config = dict(
    encoder_arch='preact_resnet',
    model='image autoencoder',
    dataset='close-ups of made-up surfaces with and without defects',
    train_examples=203450,
    image_size=48,
    crop_scale_min=1,
    horizontal_flip=True,
    rotation_deg=5,
    bottleneck='plain',
    downsampling_factor=4,
    encoder_norm='groupnorm',
    encoder_activation='elu',
    encoder_weight_standardization=False,
    encoder_depths=[3, 4, 6, 3],
    encoder_kernel_size=3,
    encoder_stem='single',
    encoder_avg_pool_shortcut=True,
    encoder_widths=[48, 80, 144, 256],
    loss='l1',
    latent_channels=32,
    decoder_norm='batchnorm',
    decoder_activation='silu',
    decoder_widths=[64, 128, 192],
    decoder_blocks_per_level=1,
    decoder_block='bottleneck',
    decoder_attention=False,
    decoder_upsampling='transposed_conv',
    init='trunc_normal_002',
    residual_init='scaled_by_depth',
    optimizer='muon',
    muon_scale='original',
    learning_rate=0.01,
    momentum=0.95,
    nesterov=True,
    orthogonalizer='newton_schulz_5',
    adamw_lr_other_params=0.0012,
    max_steps=15700,
    batch_size=192,
    epochs=14.8,
    lr_schedule='wsd',
    decay_fraction=0.4,
    final_lr_fraction=0.05,
    warmup_steps=780,
    weight_decay=0.01,
    adamw_weight_decay_other_params=0.01,
)
Rows from block 8 of the encoder of a small image autoencoder, named by matrix and row number. Rows with one number belong to one channel. Each number is 500 + 50 x the weight over its row's rms, rounded and kept within 0 to 999. All counts start at 0. Numbers have three digits each.
After each channel's rows are labels from the 100 images, of 14976, where the channel reaches its highest value: "top examples" is what is common among them; "colour at peak" is the nearest of a few named colours to the mean colour under the peak. Only what is clearly more common there than usual is listed. The data: close-ups of made-up surfaces with and without defects. In brackets: how many of the 100, against the usual share in percent.
# convs0: first 3x3 conv (encoder.blocks.8.convs.0.weight, 144x144x3x3, each kernel summed), inputs 0-143
# convs1: second 3x3 conv (encoder.blocks.8.convs.1.weight, 144x144x3x3, transposed, each kernel summed), outputs 0-143

convs0.44:604490551486541507478549558420483506543560460551515550464460481487546544496473550519505474454477585574547476454508482476533480524453458554470496456438488424470552466516518502510515497487494326403504563448477504526420488443448460429457505518626435480482465513479488416483460484475407561381500483388436420466426440387469514495472518514510510500494547491492432458562480467475390479495508559426525535531505577373534581463447489478477586
convs1.44:518501469509492531472476421599545501539414560602520476450584540557481490519522462515476527501464530503478540517499494498568504514578518514565547517600580545572476553494494484471469465456346692629550483554552410511538473489542494507503499495471514518506486477465527524507510501576522456551482514526522585491513532515455425459544513393519527558522499540546561506453528523597570512522503413582388453429553432559554436502573518531451460
top examples: stone (85 vs 11.2); smear (29 vs 10.8); no defect (29 vs 11); defect: none (29 vs 11)
colour at peak: grey (70 vs 32.8)

convs0.85:618449498521572495482485441561526392374420522502503531449498467543450508455512501503547521508473520513479468496436491458551508545538589535458523450504548460470511506503506554498510480457412462507510583571510452504503451459449406458406474471488544541481498459483510459456470529554521597581450455431505497531410497444471578479596512527576446353471507517505533502497563538550514482494494447330490545454465593500591544473409465399537548
convs1.85:527523536545491547535414562457441606581526473554536388539533583392551484508521516480488512461565453559512587489577414522514530467464474486467466581549476513554509540549510502473516493475470585538475471464444458451536566483504538510588513618479422513567488470459601512584557504562554469460516564475487474542591557558497487542419448469437515497541475466557432513494433500504458582497519531471517445435516428614537467533624564589474491
top examples: hole (56 vs 10.8); brushed metal (56 vs 11.3)
colour at peak: grey (64 vs 32.8)

convs0.84:548488514486485490494467454385510518511490502470478477510472461476401466442466496469423442410482513594437461527468456450526439517594468454467461492501472448494468476473463477468524491474492554505476448435458502497512501459503358500453519602527545498471481458515506413493478486480499438461499434331446450466450470471446492494485498437396524384516507473504474498485514495518489455462487432448457488342448500434595528373352478410462458
convs1.84:555467512428483509475593494358446515496421491479470535491465580495641508453577554465512504458495508437563527419421557514481591486447558538436415505517467466461482486463596573532530549529491373539486432536484538424497503530535553475473488487397509449539453516498554505544542545534546495600488552534513578591517484501533500523485487502460471411537497484473494469538481491552509499477421518625478447373471412546441446538451414526519488
top examples: brushed metal (90 vs 11.3); smear (37 vs 10.8)
colour at peak: grey (100 vs 32.8)

convs0.69:450532557533579473544493463432458467469482511553470587531604500472538502519500578450582499442512515497522534535485460523527494536583519471542502544530445522460454425533461520574486545468567563442520590475447488534573558462563619489549576466507579504560535517523562461532542550541523526449436453480603550481493492532458451527626474531521504427544380408551509580489547616545530426509564455538579392445525474573465501503519563562522526
convs1.69:467517397501513507494545575596547484464578555424502445479410553481583463479435552531448561497553536458466467513556611417595488562562522504497432480532518543574519457498569497465558529432551364585436573543564516411511487575481462560484506451480510550556534512550507505451418572440539405560500498491504444485508532522532549529511509478531501518469542600503534484565493504436513562569478567458508517553422553396525535544524483423449449
top examples: stone (85 vs 11.2); smear (28 vs 10.8)
colour at peak: pink (37 vs 17.4)

convs0.117:522517489495499507518485443488539486445428541602511455491483460414505488479533455523533438542512462475525520462486485525522475437477421544470441469524433526479442588513467461525491478406603548578461565535518494530465547554479555486547505549560464547523520569464485497531542475514537645504503484699506550474530470514496493504388469444419512473517472598423513596556505520547566641518499539648527524543612490467536505537549513505532537
convs1.117:415497463491533490473527534604467462486464481494539601439505512511584449489396500478477489501473487486463434512519449448410529484481538480498519444401521584526486437446618531521496519595432463395536449587479541423469568468475530513484458345451571488514491602560479577507475519468550540585465520431433553496440461545487460493594464503550508450450485459534508415454457556428469457522443507409562450455464507493477510494427396523502503
top examples: brushed metal (83 vs 11.3); dent (46 vs 11.4); bright spot (32 vs 11.3)
colour at peak: white (47 vs 5.9)

convs0.62:561531547443448528475459500334493488461484470482516524482454506468525517543450472538516428548481530425504517485623430520457436577397498511534488483478447511456456556563506461474473511450466468468467615465470600511481568599496555520475445580437552545531493501457555544579458533485490479471533447595668547498549489528462452524499486433499451503575328515467477510433500455480533477533467508498518488486512539446617558510490505462582491
convs1.62:395530527592501461493486509661473511530450533483416504507477515567542434513456578522525542557556480478460497497478643424487487498600467511466513478535475529534493423485454492528510541504560510559487583463533438461537585508478491580600538266474510489551482570530497514491497560501464499542470494472477499473507545430503564478530516515619511521403550535581521537558539559509437557528493516443556471521476447535448531457525486462448512
top examples: hole (63 vs 10.8); tiles (63 vs 11.3)
colour at peak: pink (37 vs 17.4)

convs0.1:456491520479545543431482586550484512598579480456538469466486486492493555588451420540465529472576537550565469431461529516463493416470534516532496492586472514470454500490521414463441461486425467493461498413500530481432499549458535512560421450499520528516516410412518514449462555464529469443438527565546493429464482559491587502447495384495545550554497630529567429408419427413394517497462564476529449538454500496556604532444518418529456
convs1.1:513493500542526449538505401561476512527417495508500516502566504585530493472472518492585448539439588509483552436550439476540553498526482513516511500459558466519500535533445510535495454519495622471546505540488439520482457375547507497489504530462461512469553569506533462518560339480408540586525414519470496540528378440461422469455503514455521522517485405462415605603578581548551462504609457511447537446561492491540426390445511498492540
top examples: brushed metal (81 vs 11.3); bright spot (59 vs 11.3)
colour at peak: pink (55 vs 17.4)

convs0.56:497480558477523552519628459399514488436518493539488496544527451511464526490492469491406500527516481430512541504502457583525490541526552530562486441465492462503437494538485522507569533462546607389469624484463498563528578550492484447498508388548525491519538535452617553557606532521533525527537465336515603565572603556531419502482577528544565446487479442561524508574452513555490504452556519564512497460453493496501514531497439476470399
convs1.56:464585433502473504509422536591548544483505486333499523464460590499578471499497532485555536513557483502483502537536590455540454458516452451479428495492497615557553443497492433466492487496483378578449621554520485368498508582492546570547546496437462541527492517579415472511410531453538428523458537565510442431511528476548553560530454424519462534493533570484521515432530443484525530573514534385585510555486509488503533516537527442529529
top examples: hole (36 vs 10.8); brushed metal (36 vs 11.3); crack (33 vs 11.4)
colour at peak: grey (71 vs 32.8)

convs0.98:482538463497522543508542418548454485518551521475515579478502501483517594496459528513520549524548538525561540456523542479510430498482584528586527580475520472528451507516533528539525536589501570694580562454517530484513482494481543591466503537374631462457546545510544540512476415511538496465541531563568591460618535573527495520523540551421501523471508511499469548479525607484545563465467517509505545421553459532524528368386443489467517
convs1.98:475453496503505489483509566519434512536461474584538526400480494518506433554505519557453435456527528450484447502488486554521586514534464526425570510511573561519570516514508547456474549440401551367502522501503468541476476558526511435586553481511354532470520517560524505472568587434431646504509445489513496600399455490435517553505472469543497449545447533535564434465430431519465500608529462478525502565459418394495498588469523494575525
top examples: brushed metal (60 vs 11.3); bright spot (44 vs 11.3); dent (36 vs 11.4)
colour at peak: pink (50 vs 17.4)

convs0.36:489581481539501493492463533481451485601611483493515556491496508498516495567485521562489537592486560457508445533452470483494554581484490436494625570492519475514494467631516530579498485543507545669539555576522466477539526554425546500549445517440495544568522521541518517542511514473459441527500511537547531426566467486528482521533544485455430404476476511490522554476489501457505439481434427397443547443415525668590536417438508527443552
convs1.36:515437466528456490461506532566425519450412442574543556504558462607463454496445449525509421547505447463437547493480506481480476497539434552460535405481504470563462545468455507380491591443445638475570476409499538553546531465570461498507512509526475485489442482531500563469562514566591574462493493545579488592425586487482591494587481510569502553517459520571501483505482484586483575483519532533563518500540470345447472565514460495541454
top examples: stone (79 vs 11.2); smear (28 vs 10.8)
colour at peak: pink (44 vs 17.4)

convs0.122:491485497551495532556489546512436529482470507540516513544417536461552464507535481558587536549478467515494580556548516565559536515509495428571467538502404488519539591589470519567533547470516608587434567495530497533514598554557568500585462487567487586508550530542595521557503468514499685518529581650539427521564529534461511512521550441442460447541507493500441474524496414555532556486491511610474590492479540517539528528556475506510499
convs1.122:432496502494534510487555486577516435491470481463521562437530470488573467521421520528495463494523471490446421461508441472404524441492496515461528448432543615558454435435638550495484513611471438365549464563491521425480539478477545500449475375460558497503496613550426565516487543456559522596442466441456571485476454483550468495490460497545500450476433471507512469459458613426480489523461524405580465502512484468490491518396397527491505
top examples: brushed metal (86 vs 11.3); bright spot (48 vs 11.3); dent (47 vs 11.4)
colour at peak: white (58 vs 5.9)

convs0.43:597508473524448457528411445539464528519605534502498594505536422516534430524463567503594468552461520529487466546571465430432528556437495426497510555499544436505469400549641458611463440533486564493464510590552506531503542476515587472531530561458533516537485480495466499465448492473455426426485541634506396506495476537453471481501493434463559469531441520511480489444560503509493482523509513367509534375485433565493535457495468567578534
convs1.43:495476520553593539455596598546493501536405497571488499465538511562454526534475451562490466505486484437487575477439504513516473467594492553448559483604512467524486571516404605381513583492430625569652493395509461537573531503501451488472467452549503508494476511534554558514565559506519541523495467416564568516462514453466546494528503556521438567495488521568513555569494563540470542476478514630463516570510510404482453502491483500471471
top examples: stone (62 vs 11.2); scratch (34 vs 11)
colour at peak: pink (52 vs 17.4)

convs0.130:455510454472469563533517488615514476599481443417462500495450533530502519482495516559520500526529546507556520529533457513440444542578584479531505463470490538524515508515408561579528491461499675522532507622548552373493512566488496489453486613533590599500520551542483487493475524490405480507574504442553522516565562496492435453537470618499485471439506530549499530435557461617499560462539539533457436445501477481541487455458504591387499
convs1.130:548450532536570464468472541441475546489505572641529428455537458453474429510507485468496517501510511523419476430455473485495602433488449486481501507549514511470538548440594434330520469584446533511514435444494456544456522484514583513543450493510509435470501442498545606533564415493606515415387486495465511570417474488523558522516554413501492464542528526466496425514421559449531479541468461507482572546494509555483544556472493447623581
top examples: hole (55 vs 10.8); brushed metal (48 vs 11.3); stone (42 vs 11.2)
colour at peak: grey (67 vs 32.8)